config.yaml
targets: ["length", "first digit", "last digit", "ink"]
norm: "none_scaled_ws"
widths: [80, 128, 240]
loss: "cross_entropy"
beta2: 0.95
final_lr_fraction: 0
Rows from block 9, named by matrix and row number. Rows with one number belong to one channel. Each number is 128 + 24 x the weight over its row's rms, rounded and kept within 0 to 255. All counts start at 0. Numbers have three digits each. After the name is the row's rms in percent of the matrix's.
# convs0: first 3x3 conv, stride 2 (model.blocks.9.convs.0.weight, 240x128x3x3, standardized in use), inputs 91-103, a 3x3 kernel for each
# convs1: second 3x3 conv (model.blocks.9.convs.1.weight, 240x240x3x3, standardized in use, transposed), outputs 91-103, a 3x3 kernel for each
convs0.43 110:192123115110113093104127121115134125132119120135122124136136102134138157153115161098114131144153123146099136137163111185168156150123134149132106133177125130126136083123110115119084097114119136095136170084117144141121161136099116124108079132097140116132143138124149094140106133156130146106124149145138110113091138088156151118109150118160140137116092137
convs1.43 097:138118133124190169106155144120108103131131079140170122130112134147131114138146130121096112099166092138128128124146117103116090108092131123154120123124164118156145166147102056054181182112156124126106175131081127116136093162137143111137080121139080137103139154115108170108121109102094109104108102104118125145132181171144135175131125148116135134135131140
convs0.44 097:130157133138110115137149119143140151194167173161153172124110114135103141098134111109123128114126099125139132121107140130161166104120113121127162117096101107117117139143124125138123133134155145118132128104100110093111126138117123115122092136118127121107132144155127128139126108107142136122104107130112119121121129117107127125155124144168148148166133133
convs1.44 102:146120152154150144112142093160121122108116111088118135133144137133134132140138142115122144120120130136125112163179144137141149130150159139145117128114127134128117107151150116142160164141128150127130099116144089127136134122171109117120128132137105101100116112093136134110167178174178166186179188212132127128124136127131116140122139128118144118111160126
convs0.45 098:130183140182189140120134141108113111133123107138111113107163123101146168126129140118148097196187164136139096149123115145191150183138131109093132231167145132088075149111086097136105106182151142132141137083101126099108124135153165150136110146120144128119153154099159118122154128140130150105107102118132120115108105120127134119162140152118163176092128163
convs1.45 106:118119134098041078140006050147149140115117159163105138123108135108134125110130130131120128126112111071108095138157168122083111141081104145160132120112127149110122083032052115143141134143128118134166149102130126151116138133120162113114142150141093131141180142101152143111137124128135110118136127141132179118130121126121150151115113122119132128115121124
convs0.46 081:133167116109161104167150109104130135132141129157152107115094097113128123114092113138112104147137164146146124132107098141130161166165138114089112142138134132147136145139134119140100127131114117101121157152159150096122139144166147147184103120114118097100123133137112182102130146160126158113171118153095148140119159142098158094111132097108144098113126098
convs1.46 094:086130115139111118142136112130101132128182115152192174132150142123128124107129119134135142152154128132093114029106098142138136127147148122189176124150124159172138126114130169093119095125112147110098122141123105159171104148126161153136147139088093154104115148119093149160136116163096126155114124126107143143114134138122111143085118135092117137091119133
convs0.47 105:104102119134104144119144131105137151117121152146175134122155137154154132104151105115132129150125160151112100138158161124109190131109151133135181152114113143135149135125107116122161112119119119136150120119098125132139127157181119126117130138138139099145155114146170107144116136156191168101120122113144138120107085077074107115129120139101122143132121075
convs1.47 106:149138099125162103132195129140138127172150172141134133148123123123126115144137121125114153133152114124126109130120139101129145127128121147117144126134127141139104123114118109156107137115121138143131101160119123185084119098132150124127129136127106103113090134132062100137150138137138136153124122137124118110131097099113144109127107145130114161128114162
convs0.48 103:151125106127172186102149143143112130130102105132112132161141128163107110124108133131180146139163139094103097108128084124154132109167175118084143084097113117093118122129166124148162146153115146092132126183126089152124133149130101085121106090093126161122127169118128108136154137137128123100153172155144136131104114125092124102113110145117147116123111122
convs1.48 097:123147099139085068162083102135144170122162159145153138133114129118124123131117123082104105153148144144168144130150148116189106152159101125134134134143139135155140103123158176148122043105183124131140149137099122115114133133108166135139130143092135117142125125131095125079126122140135134132138116119148114120113119138114115119133124118124139137125130124
convs0.49 086:118145154134123086148212125125142105131124110131110125138117105153122086181137109120122141110112162131150142122117140092117146149158163109119114122099183103134091118136153148070136118114130128150127112159152137157124144149116166162099142154110090130159078136152042144203152113109158165120137115123148096167132101114131120121153126106128137109143102103
convs1.49 097:133141130081143102112099124121122134116114097114130144104133116099130111093122125125115104081113099142115119143120099096119177130136148148139087164098128133103138141151078125143097183101094158094132158095147166138141135137117142099165167137101107136095136120154156166159132103115113106115113102120123113160137143173118133134112145108127116137099139131
convs0.50 107:107143101039111137174116123108097101102108123113119120127122141114158092139147109118116131110111131110138169175074135137101146099126145136138102152167095115117098105164107146135147154145106123150126131128104107130131116119092150130106127153119127138117107146098124167095127120114148093136135090140139154133143106125105084130115151134133098117085125157
convs1.50 102:113073130134105155141125151173111148137123106166110086137134120138132141162105124093093129124100157124108164081179158117140158160186141157140136145139138143110105195107118104207079120101088143118181088161149093145133130161125124168140100121156126134120124117162093105138131131137104127106117138092112123139103113129139090119125126125102120146107136146
convs0.51 104:170119088157117087115154123105108116121124122108128116140161106103136151129163117153151085160136154166140122150152125145163112189168154113119123139178170159128127115117141143150108096125143109138135126135142125167114102132122109114135117120115170094115172077147144077185123129123138146140116099124161077104102065137128133124140120155146126096148127131
convs1.51 100:121135166155125108056104124119124102142154111124097142151120142137125133110107119112096136115140130108073131169147095147150102140126106118138132119104104107110139160056133112161164110118125146097137139172126107087127064151150093156125117143118153131127079143114125145142149119117137107137148127137125146117151111133122133128108137113118129122128156116
convs0.52 081:098111151121127125105165130143138125129149116155111101140121105148136096160133117099087122118118127137135135164138124119129140152119117102117134125125179112119111120147119142108129098132127094144137090123157090145147138129123135142099116117123080149143075117148100101139115126128109119104125143107172122103116097110122084107149136136118113135172144124
convs1.52 097:082139153104087168134119103122161056125152117116167114114136120109136121099123146137135117146146138153124120121152118151176108143075158127165125116133138114114167109168117117118165129108082168077108121128095110155099167125129128111150115132116166150128126133174114092116126162133156161153124115144119130118130098128114142119106156104121098127119138123
convs0.53 107:143140123107121121120109078130142151127117129125132149149122100147082116112135149134126127157075102083140117106110125136126178139151145143135092129109138124165151138176102141105149127122130148136129120133134094111121159164157119139131139148130117136126132123144115119135103137132097127160144151165110117133153143115141108129130121145146109156130109116
convs1.53 101:104095110137125134176156094149131178138145137129150134132141150132138150121123145144141128152130139120135092077205095122071128128155161146120136177111139150119106153099124097163141096116156134102115134155081134132136122118071115103090160080103105134141126138125129181130119140154137150090141115098101135128134143110135157098131129112134122124138123124
convs0.54 129:142115111092106130160160131123119112135115130115137132154123141141066152100147137169116121126125159093108114141127141153107065146147173149119103178198146102137200111150160111150135137097146123073155151180158106126122168133122169101130107129133105080101163117129116158128095125157124125140158124136133086110126133133098144153102141115141146108139115116
convs1.54 098:157145141170140117103185099125114092154090114163084163149139140130168125130150139112146156139164125127145142148138151092131103163099144126152128152116122110114151145104092160093080152146111140084103135158169136137137108138124123108121135119152128142117057136111140149128141139139098154123130146123120129125154115092128127125129121117119125127133131122
convs0.55 092:107117114082102168127125097107137162104094111125101091122135118134090101101108124123137182091102131116133165112155106118106127116119136147113122109107113137149153115093145092119123136101152123130131102106105112111140138138120118116126108126132124113128162098159128098118145139134166147160124120104096111166103097134108056122119130126115152174135142123
convs1.55 106:119132106124032048152073082114109103128158139127142085139142145125123137135118121111121104122114148116107125180123123110121161067135110107099106128099103120106107102146172213089166119171110103094141118143123161124129141120142121143164111120154096088143123131121127137183129123133113132143133133128153176146147115098140085081123138139110139123102145120
convs0.56 117:094086186124171101150128129124137158140137123152157123100133158044122147128153121158127114165151135112125123086079164118140149099137105155089076153143151115114132120150157137127139147105078165125122151184140145126157136114145124147134100106127166139193104161112101104078156136146154112099143129103145158115123131104077123159126104151116135142122122135
convs1.56 096:144170099117096146131167105190124066123147139126119124131139143132139130164122130147178143166127098140127144203163128152104141082121116108113140154104149104103149113101131143122137067143128104105118164109147140146140176104117134137080135102132119112141119150195141101111129112111089137126118130119116130101147170129127149122142128122131135106137129124
convs0.57 099:149133175148173074194103149119121112140137123122115125119065122084135101126114122155206100123183160138126153133126119162193122164132111120116100114120138088138105125187114185135144121179132129162130087144142091157106139116104122103123125104110145089140114053140098129135124164143132141156119155161125087122133069112123128088164124130146122135152099097
convs1.57 100:118097140135174160104083152107114122100102117089077120132118122129118136126139111089078153137129110099104127155121160104130115151158127105144130138133149124143126087158156110174134150062118110130151143184146091097150139137120130102171143110138102141139119147165137124106144167128132160143136114135094132159145161143132113152123150122135155117135143110
convs0.58 103:100157173085087136167091098120140141130104114114123107152095117155145135138145127122094142126095133094097135117161117117161156120218196102067086129116118111143160132141126103102146109111138150108116157134150131121126160136134145111144125114115109149104143135154124085132115089091118145127185106167133113111116116101069099078108146091117145148101103129
convs1.58 104:130148089162145141106194123120144126142181089152124115133138130130137138131122122158129143105104087097121132119108124112148102079102137130136143148118128156144129098080128208100043111161144105122146107152147089129151105135102124114103134119128131147110105161141118118093121159152132119133163146127119133160158156142142169091111110125119131130119126129
convs0.59 100:133136171140150137109160096105101134149133153159139119146202116123135091111142156151132114163099141094099128101147089159126176099137185138123117128112127075132156112132119155084135119144090125155102092147114095123115178145149145148144110105128110106150104107129140100128119125149093096070166165078121113136115141104108126108136171169123145177155157120
convs1.59 103:136161121136107050099170140152110140153118123156131153144130111113109121128133146120163162094145097127138153094108145130137142194174137103121141150126131145116118143058064118209170107150151147110128113143159066091117135124145117141137102112156108100111117153131171109155119114112136145098110124123113120135132114114129131094140130123145127144143123123
convs0.60 118:091103081082102106231161142117136132132122119137112110145143127148168167134140123151120102127142137111144164115122153083151131164091114099133127122094096116136106104095100119132103159164090059104090130081092172140161118134106101123104110107161117180129123137119138125120152097144155123134126156121112130092122138110139086143145184133116141132104133119
convs1.60 109:121131159098142132145142071153122121130094144166150110116141119113144126122136127100162153145163129126154132148135156148113134149096143138109110162141075138128102097175152144077048126101123136135106136072100138141070141100149122155164134125152102127179118154128120123159131155123133135129121150133116151147116184174135186163137126145121111141110125135
convs0.61 102:136133122139102112107099139121127161126121111145136122091148135093168143113094105082152119157150125138138137141131171090126144118126101112123137114132124117076151157137136167180186168131173146111128072140099115150152130116122143111130101090117134118217179115209165182164122143126131100154144136144155138145106108051160123132098092121104133141140119136
convs1.61 098:108151166154153106151163132192124148096135141124082116109132154112159116112150150104163092108124109088123134170192134107154114159113102159094111145129147133118124144155168099147163129160102206135086112112140144199177158132117118118141143137083150151151133155131139091148115116118098107131121152096105135147120123145150148125135124107146110114139137112
convs0.62 109:112149159104090113144106135130140139105123133124135147084156127111162138129131138150088140112144132122151109126119139114160137105127148143116127127189142141101153127105136100132156117134166117096115139160134156135136119134131124146137130109124102106116101145090097068152100085096131099113158117132136120145132068176158128158123113101129092106111081098
convs1.62 098:156152133158153172109125102136141114148124143120102130140113127129128110124132103130115120150101094121125113110141152151128130153112112090151132114149146111105140143128133152124071084152134175116104119158155133116173111156130129159127136126143072143122079123105071099155129145136108103135103137147132125100135132117134127103102143126093121117120143129
convs0.63 087:150152137097102127175119120153144151133132177121120121119099094128109117142147134120153123151122116144104120134155133194110110101158206127124120127129157123142134102153089137122123121090147162068111138119090151087106133138112140101091138156100164129108172129105152164102147096119175129122147147153214121179156039171166035167143138135150137135101096147
convs1.63 091:147161107119162122113163131168138117128146140122108137115124115101121126088088114154144138118142140118166170194130131140155093160132192132149107112137125103135138158180114152101059163073124114092164139085128112127109111133130158113120174170092115109093128105141125143135139163172163154136147156099091116117128124100180152127173152155141136172158150147
convs0.64 098:117080107088090101157126115110112123149119122147133136161128109177144107122156141103114104122122068132165129114136125084138079095123139145168139105098103128085100110126138121125123204140086108130116130114131174175122172137163119125110129105144130124110160109109173077119129117105117067080092130133117104147121081100139121073131110124085141118135127144
convs1.64 107:140162133128167104129132128119163149115132115118111167141147130117116129140128127128109115147110123083120147174131124163171143137166130124111141145146135124135131082159098137149126133101120135160085151079173146126126146100152132111127104121139128102115159114155122079132113133149121109141112122118126180155126142142126163133123147134121134143116149114
convs0.65 091:119146143140170143090118181151118117130120124172143116127143171130165156114125097127157121087104198138109109127101148099159126139102145098140141142137113149121114094095111135126125137120117112142110126138115091140118115106108102118123113135129142141149157115137132146155100108156099194106102106130087089123107106125123104129101147132102111136100120121
convs1.65 109:138134115123190119103129156138101105140100126083123167132128133130128144132114126141147134113164127114124149150140124124164133115097124131148125141139133140133128108118114134092098100124170120132171148093142136106118113127124140108159115099150105130138123139143117144118164136120110144127123122140133126104121127078123110088124139126135134121137126125
convs0.66 101:074114136108126153169100126141117118155127104150129106106169155123137143064156131128120136171099121146109169114127140136152117126096129110130132127093153134154121108119134164123128122122137052094149105112194080109152122161138135143101121116102147124118165113157167147138081143151147096150118139144137122159092069151166071154138120102144141126128112131
convs1.66 101:141108153126146177093174174146166080128147083145161128123129138103106144104099127130127132103112132099153159075144126145150113147105122124141141106122145126079142073120185155071175156140138137177138108140127114133103113135126129149081123157094146193106171148110180167127149146135139110106130150124113098100133099164134135144125129131146097120144132137
convs0.67 108:131114151124179088163100105153132111143096126151122131145112117113125153096076105133173128153130141149139124096118121135168145128154179127177136137121147133134108115146128104144151107091080112106135143129130139164146142121095119094141138117147128148088133160114133172140139112140099098142174154172122115127111090118130141143113134112132132084132170142
convs1.67 097:128137081138092154110083162129140107114102072113140141116126150149157138122122120114103155142082123102121130063148089131130112072158145146186111149165124094136086137130120089154103144136108096178116091115103129119106103117078124145133160106132080137102179112057109110097124144158142111125132142135135096094104125141124075097120163126097123098105158114
convs0.68 106:171105144158155091184184179132131137103145138129097140127187138157152150133098100181112162130173162083112124126095111112151097173142097100123102132127134160156092107150122136120121108135101144095169194130117135092139128160133129138129103112119134087123198082118168118118127127096144085128142135157121130156152110126135132117096120120152145114182145110
convs1.68 099:117129141168116153105098139111112113115137147114109109148120132131125134118132091138093169148136091136099121175156147134136178133129101100099135084124141110145145129139131062130141173036145116106084138128143140109097132135170152150143127141132139139127174110151119138149136122099142164130120120158089131129120146142127177137126147133125139151128141146
convs0.69 076:111078076101076130131080078138132120135146154138163119154185159143190195133160169104110095126086103114101100158142074130133121134118112105117128097109155149120151108111103108114143113106135127174149125124168128187160140150159144150110154148153106112107137131139133111152111114106101093097113109125124148132086133083113164111119104113099063125112109079
convs1.69 101:154199115136199131145095113130164132141152110154079122135096144100113126132112152122156133106134132114122138121126132128109097163146134133103100127135123109124140154092117116064170158090109119070101106118121095129107118159138146115121116134130097130138140133130125160125108112115133129145120156138108126125127146138125131138121163132103150133136144132
convs0.70 081:131142135154118119092136099110134140112128143138139167137118130146155094116118131131077098113177131135119137126161149148150094122115186163146130122133152147149154126149130137120108141094119134132142099116145103138135114131142124124147127134154105132095114107088088134096097105123154157133134152134097138146147162157130136134131133128124143083130126127
convs1.70 099:110133155139108096128180156123139075149174109138084111137126142130103112132136141160144060159107123117108071132090176098118197176071158147104175145151166139115137117109123109146141120150129172125142140110082128063116116098136144157156135108127153152142121090144120096134103097118131118118136143113105128116148131158130095125169067135171108127171091125
convs0.71 085:101093151080037113092124077155103096157147127145093126142093125117126136116152172102097157101121098080086149123112170151171117124131142133137118123166124152134106093132123124142175124123124091149145151119110140135128129097131147146143155153160140153087148148087113085094123093103148100141139102142135130120141108130115144118140130134144137096082119135
convs1.71 091:141114123154179214106130109128084165133144143133090097139108126120117141134116130138154135108111095146105150132091138127093109100134120136136069151102096136094090167087081161108132126169107094133093106143149122098054119144133152118136129133130111097141155111163135139124151148117151113098129109124132099109153133127134121133126112124121121127143140120
convs0.72 088:112144152102086122145147137128106146122094145138124156145143103159083134137143151133096128114120105135150164089180128129130125148161144092116113148167157173113121103173094129133131138111109120118121139130133170099136146133114136100068122154112158129103178093050151160058136163102132142130128136175178105147150041167194058196132151125143169115116116117
convs1.72 087:125121112127209108133189154138140126087102104125076144131123108112129077098107099140137140108156107096138166169114165119110117127143111113134139131136142128138093123161098132197160176105116137109151113116144128083180114175164163127140159137115153191097143146129081159127127142112111118108113100124118085090177109094117135120175153174144142157168160144
convs0.73 105:110156124175125114104144116149162139118127147146146138104142149127155099109116108122143123116151124117138142165118105143138126142143139129137133135138165108104127114122148115151068121116142108135146085125157127138140134108097154130113124122123145077155153081162145069186131135128116161102126131129139160132092104119163122109147111120145124092123111129
convs1.73 108:131167166106149161119167163148112131128077106140131116105127136115123152133144159144125131105123133142090130091164189093175114128139102129164109143130112110122130053107142168105162140101093129125195177159179136135141143142138165110112126114090155096135154115166155114159139137114125134131117125138135094109155088143120113095120150109146131106118142106
convs0.74 100:122102126209132068140162105152144124128116116119108137162141112127131116152104108124123131076120154111154135142151164149157129140170114077140138132142134126119112095112137130159141086132150145121141154100112138101114111115136142115122131126121140168155144182125133174101155116130105105140118091122166083123115118143122111102124119131103113139107139149
convs1.74 097:142106164172095152143060156152118146133093132184079146153125118128125119137126105107111159132155131130145106144159114155112131139157160140099113129135097148138112142072098107154177156143106114161109102128155115129130110116131115126135143135127149156114127114094165188065123122126124122112138128097119110122121144134124137129122155130132156127136153131
convs0.75 095:116119161156139141131133123121129112124121119127130132120126128104144119116162125160156113153125167137133110117100108144179134143140195140135131119106090164145114160171166167131137118128145123159121125149149112154113109105107099134135110120106119132113125143157146099160120117115107175097148128152171103112126100091110110106129137128126151190157144152
convs1.75 123:162087097121101150143137149124136153159102168116142144134122116161151133130128121133163146129160125132151141135144099164121138108102078110125106100093102131094106085119166141162091137082084121076097161121120121123152097128151110103151126127127133123169142141132144141158135144109122135121131125098129084127122138137142128119127112120135127120115122116
convs0.76 080:124120141138105138102100138108117135111126137103118107140142157124127147146101155136133163122112159135108143129071137109103124119102131124111106116110125122114143126124100108139135128111146126112172171104182144144177111132158109138120125145143178101134155048147162085117110103099123117167110120127072151167014130177012143146091138155112121130125117130
convs1.76 102:153138138148080130144113141087101146131136127118118127136123111187105120176103117129088112096096104072117098102161131109181164165103105116067128138092082106091104147109161127137199098109125121094123162129151109200145105166115090105134075141124145147120127139103124136076134134114129110126140113129120155132134165123127132142101162160096184110096154128
convs0.77 089:131105148103120157113119115122121131124143155138155125149121161137144141135111167146084126116099131160152105083131145095153191113114122148106106133091106143132136111118107139141159141095128130084168147110112142130168146155143129131148124140143175106103158078156164090121122083091100099128118118106064137163046136172030204145085124102085136151090121153
convs1.77 098:115150098177078109210133117092152122093106120091100122122117122170100109134123124172124126177103126150111098141097147125142141143122134108137160105121141148140135119088179088108110124151124155117168117121107103163091148142128094164141106135123129128142116141110139126154112112115105129121145141142105141120156137116133123112133140172125154138131140162
convs0.78 105:112128136130115091121156115133117169121118133108130141145114121157114124157107177100141112124134125150143157121119139135134125094124107135111149145138124119063140117161117131147099112114136123132097108128117125139134158133098117124117126153138165085173176111159161119161166141127115128130091162126137175157126176149097128144117108143127090103122146137
convs1.78 098:078156142117123128143158121133120129082134114154111130141153136136128119138149180104108103164121131128097120170110054122140214119154083117104159128111086112116119177156114164141172110138057185170169171097128114115082152120139090162139165150116090127113158095100125140113132129122125145136110119135125104112133102127107127135123134132117135115126138117
convs0.79 102:117125151120083124122117124147125134127103121126129138106112133161118127121106124113139117134099157080163137146136157136169075144129143116136121116138117101097132118126139117139100088126138145131142140129106118146106075106084113113118154127149110156155159154187131156162138088127129131120144144174140168185134139130167105112146122130119115135102125186
convs1.79 099:106144156122170090133181187110129106139117093082069113129153136145148146123136158170139123098090156110172119102113119087095125083111163137120141121170134138124133169192112106074117189179133126110123073075141155165087128103132139095142131146102103083098142113130119131114114131125121122146119097089139135137101157157149130140138118134114108141128112129
convs0.80 110:131115069152211137152155155140170114116141137104123130126127131092146180127117114142171135145159156113141153097102083127114104165174151129138066136149181147134130153092083168117157122189173133140148166113142120095114150129120137150146159152141180096134149097133137115119128130128107134130127106146111137138135114138134124140135135108155103120146114150
convs1.80 109:146102133133162153121087151115098094131147159150120122110128112143145116112114111081141128085119129119169138143141086120117150117119095103105120101092119130150135075093167143163084088106133068089151150154134147085101128114153168121124103137123072093155148120150153136165148116111123128118158145100156115089155158144146120141119139119152127123131134115
convs0.81 125:131105133122156147128117148113135138157142147161140140127128146138117141156120155161095157126151096105128124115112087130118153101154147148088160139178128105119119102139134095157139121135108129113133135112134111110153135158162133148143151098127170176104189130152199041155163124129111106141161134126153126138129132129133197102139129150084070098138093110
convs1.81 092:157160124102099143128096130172146112114146156101116159131138149153156155130146135100133137155095063148137081125161184166134081124142199151137127130126151143132137145172147121102130061089151105128130129130109128095134121122089090069093108106109117136105168140141163119095135141161131115131134130124100065121124138142135147129139129112139137115151126109
convs0.82 101:111099155123140167100113132118114152123128153144125104185136133148143188138156171134120117114095163126110091133180139165099158123097168133129171136158114142168123134094119110096136103130116111129137122115128121124102138112117109113147144117168148121149167070129117103140154101149128129099145128109136130081137182091161168160121160169138093144139140160
convs1.82 101:132111127108138091110151127146150111126115112128103086144126136137124144131128147111136143103165129093093099113163147086137109106082113152125113147111137148106127107102144131128082082174151155157108119107122105129173089135112116159137153115122111149119129107120138129085127142116171173123139147150139125141126126127137124151167119120153106134146091135
convs0.83 099:111117106139115127097110098108119114141152118151161131120119092108127101110155127133136140150108112144152126127143118140124113129102143070136141109158099120126117139150118150173123177126114150129124131087110120134146106131124119128135131111072121106114101088102120108069099123116116121085131152166085106122065077136082151181151133095132163101109123104
convs1.83 099:114144139086187156112099134096149130107086111117146158134180125147160148125150129138069137158122134158111146072102122115178074181144122139124100162112104151115121132164166141065123163128134167109144153109144111165151126105143108105106154108126116099126129137171072155134162150126137112104125111097123113138120099097121097113103117151102118154089128146
convs0.84 116:150097132165177178090115115149148123120126135105122139130146137118163159138132159146145124101114150151125129102103192046096172162158148095081148161138110131089118142109120138128169173115076136135114127144116117140095129137141145140130159143108115142110082140118094139110178153139106123135088139123140115134109097120116155148112161124109141128132112091
convs1.84 094:107098114138192147190202130108164122108132099143160116146102121111113135134150135138148120114151109135099137195116114178118126124097112161146162160134116118115146080085185168137109204138100076139153181150096147111115164161107138137133127161132139118105138116129092151110105105116120128136138110129135136099122149148116134146119138135132120131119128123
convs0.85 106:101141107151081099130091139135159149135109112130105106144122080122110118123155114151112138135084083120132138168150141113171147190123156097106139122127146099146125116120160068141145120127131118111117131105092131091138107128136140113113137127127108138168074160177110117176159135144116116116142140094195145128175111056191111096117107169114129121106139120
convs1.85 096:103116128181145097176121120074095134112105141080108084117137135121155133118153138150131149156083141182136114149128120149111089151175086143108107105129146138145095162123091080156188127110150119169125132154129144115113166126116124108126146081114119094113115088132145094098138105140116111147108129122117100133126146123137116119118146101120121122140117128
convs0.86 095:134131153127122118150159112119111139162145132137142127150161118093128113095128111143114166135159104079112115129142116085088125133142103128123152128114095139102139122147107124136157108129192107119097105126152114137152142142161146168151167141103142100127132095140113095144142152157120120132113116101113119132131086105112067075118136135152155184170109120
convs1.86 098:110160171153069084146057086125144102129124099087163148134117119122134138151156124148113131131135121129113134094128090125112133135104175117127150124128115093119132154040129149122099117189124123117096137138180094162116127139118120132133087127133101166140148130119174149096146114119099118135133144102111155156124129106131146095136126120147143120121129125
convs0.87 081:149120135115123159110109136118145114135149125127133113122140153115131096113089135124131142109094137132146171111112122147145094137065106109157149135123127118120139129146103107138121101117141132120165166146116117104126119098119125109128145137121112118165108110152111158100128123085129138167145121135060162141032175139037170171102113125114136122104143142
convs1.87 094:143114150132117151138149141182137179124116156119119119148131139182119112151134134139083126173061127158089131185075151126123092137141116132100136122127139096121114130143081179102219122136132106105102199065085121144151112096153098134107103126139086160162126156089134187113118101121090136115108120126134127143142173143120107139078145149048161111067166121
convs0.88 099:115147107095156158107173136085120128113120147118128156184144141177114113118106119134106111145115154122164161142140116151111104130179110089128158112087108117132129151129120136130136084079150099124130138141110134156104083142151145084125082094085136094143140117161139120130123077096150159123144132164094118110123110120153129154155140127142158126124102127
convs1.88 099:130127110118112140116163125077138120124105135123140142146124115142143120134157125149100151136144102174113117099166167138127104169159119132128123144108133126117109175165146096108139104126116140078143139100139093172131104120155135092151139102141135123121129130128110171152146141093114112112128096112123066081097104147122153093100139133112131127110127129
convs0.89 087:132095097126144159149093087158102127144150119131139150127106107119117156099111155150143116141108115168113135096106137138127194134169156142166152134133115142136106101158120149116091135159082106184129173141109151161140144118139110126122143119148171150113187170083188141109158108082174129102126130113097100124091098131139128116106149141118089121112144136
convs1.89 096:103147112116127130144097121116121128139127133118135137130127119119115133128114108077134130150112081109131114144064077167119108128120118103172116148121090136126108119094125162097145110098108102144108148149112139159107111137119140147126158094140110142161141137136118133154137139131107142179109117152110143119149135154144119156113118128122117104113130108
convs0.90 105:100138177118103081135168155138142144114121119107127139150107108094102110134114077171092153080131140143119168115164161100135123149170143133100130157159116135150130124141160130065132124115163118136141113147136133151123102141175145169132080111167128131129126154134100148158161082075116091130156100119183091131154153069176129111117101101154112176130086148
convs1.90 096:123122103141076146154124099122065131117098098138102113132137143103097136120114141148136124159103119141087112081121123094156139127127100135148103133160104161161083162160179109156106131064105132138118122104160098128140133172111123188102118138120158099122173143128146161096116126139143152109134126141137117110124155069153136094157133112152114110141112122
convs0.91 084:090081159154119132132171156146170114143138121150139121114115103149134058171137070104113125102120145094128125149095098114088105180120123118127146140137163122121091125153121139120119090151124129121126083121164099132139134104080122140087145115118088157127069126138077122160114156137123127116105114132192116110128075082120095097138148126124142093155160140
convs1.91 097:155117123096126148094115168091159109105115083149107122116104116101136113108141139113111158091119146121176096167189148110128143151152129147117108138102129123141126129180133136155140135094101168127097128135154130100115141113126128111157147130132151121085157088125130152154092130143122109147128134136122118170133105101117151125115146109117113129109139109
convs0.92 107:137154144119123151115163123134134112123115099131147135110122104160132133139094156163113152151132099118132119121132127125138120116102106147119134099077098105112121136141080155126133113165130146135168097147114137145134110141099114135110137112134106156061112145082186112159131093102111118119113123140053174132084156119110117117100126113109107086146157135
convs1.92 099:088153167106154134111114162098119131105161161129142111144156123143139139156148145157142111136118133156097147153188192081115139130209088110128130122140123147127123133087078081141153161141102142163155135088115134139108113068123097111135129119117155164145150184079132163190109127140170148132140121148170110133105141121139156120100131133111137122112120126
convs0.93 096:169178086179170145116140095130125152120119135120135116127185130142149127146115116106139140196164149114130127116148135119157159131141149124131136159140123098084085106078133125130126112087128120126126074090159118061097155153150162159129119132076145151120142113129141112157130128107096121100106097145121097132123095119142084133158142119129136131149135128
convs1.93 103:121107109149135073137132045162148119119159130155179119129112121110135129117098156118148092136102094120104154140195127130159121125142164106145160127133134136148101076101082136144136122143145130086102119133098118141106122116143143087135122137127131107126131132151120156145114134133132130113147128105120136129106136134128116149135133118139144125114129111
convs0.94 111:158153150119118138117134142118108115134102134133113134137109137114118118145125124086139137144127145119095110126115120100123120155150155120167137125114158132117171137140152096109077108125112137127120106099126130134079160143131157162161133131144151123128147128138119131082140128166127129107122141128141081144130117119133117175126148132164149152128125153
convs1.94 099:119143130129105162113162179136082199119154152145108127148144120125121116132137149175174110175183130164116123154068096121187125129137144107146146151121121125133107099130057169136190121137153130131160131145103087148118146135141154118099123149154133144084082112140151150121137125112137134137156099132100125132119078089136094111132121126123117132128129121
convs0.95 096:127117143160161177172147139080116122067091120112099108137113113150153136158126121143133170150118147113148138144169153196172121171147094116146119144133126082112135130122098106141131077098111127128131144135107123107144100098117152122130123152137148135163127111148166100150109113155112139137112078150165128142130086087128124128129116127131141132119138115
convs1.95 107:129105150103176187107165178137170123146109129127132125107119117120132131134131118124092151156150128124164142104156062120097188124122130130134103126117095120117092126107089096229213122107109125119101148082096137073114157159122116119132126123127129145138095145138179174114138104121139119122132115125114109138126113127137128116112142135139126129111117108
convs0.96 103:100136083161189191147154110130129142121112132130131114152137130130147155164111128122159139131130157096158089133121146137187095133129127129117106154115124104116130154118133110133104092102120152119124101089104088171157145116090103140108120134103134113144174092131126095143120138093126132108097105103115130093117071086108103122139154121089137162098105140
convs1.96 095:139114117051145115097061156136094103169100104133141088125125113127145120136137134137062108169121125189105095110173112157139131140154161148154133137110119143128144189159098116178164132059092165110086105076086118140133143113141135143159132137107153137116130123140124125147132124123119107098125110132135138149120131144121154159118136135124142132124150123
convs0.97 105:127125105120073141133089160115128115134119126121140104122143158119186127133113126111143150118130112166133202139106105124094149089099078135141134125131112132099147139112100109119166160140151101116140078143190097147195114121120136133117134178172173114132136177138119170136129144188106145185089114147136142121136127092136119121134099152146149123124091102
convs1.97 104:141148140112120121099120086125158139115165114117169130132106133157126130119112139120138101165131125144146117121121121112176069137148132118100116144132120122134119128142127111076118136255089127180121125154137101135127133164116126133110155135082129110157152132148118079132103124114108139155120099147103092132119092127136091131131134131126121135115156125
convs0.98 097:131122153164108153130128132115157169131130153114135163126172148159173152095180143145124123142139138118130150136139143096168112144118137128111143117111154108099103100125077109104093125141089094160183131099121126144124134146118180138145104139137088101130081101145111073147123148115138111105138098115124097155109117146119107134163138126132147114130133151
convs1.98 095:115148120163130090129099100127102153096078117098099106133127113135138121128120120159086143164131141105141137087150119128144139138149124116150123088137129127137134102073132234184151099150100160131118105113138074166153126147132115156141115159124096140127052144106130105190168157136148129152158145145128134135134150149116143117094148122102134132103128134
convs0.99 115:084132145189101137142171093144154131128132142116151133109105113129121128146139122112113122116149145088119130119115115104141129169146119147137096109117131097094199143176088181130131167093144152163087094113142107104117116116143141127151073135144154080121089085128108106132132138103129133095143147137098126128113075151110097136127105166179131110105117120
convs1.99 105:115141127111158084120147065112136123124165155112130168137118139115140149114121133142131188161115136143103154127166139103093132136165134124135119116119156142133145113135155116125118166045169137096123106171143122188202122134084109124154110143095103096149105128095109141113130131136144131097128147175124104116111096144107154120123125119119144121124140133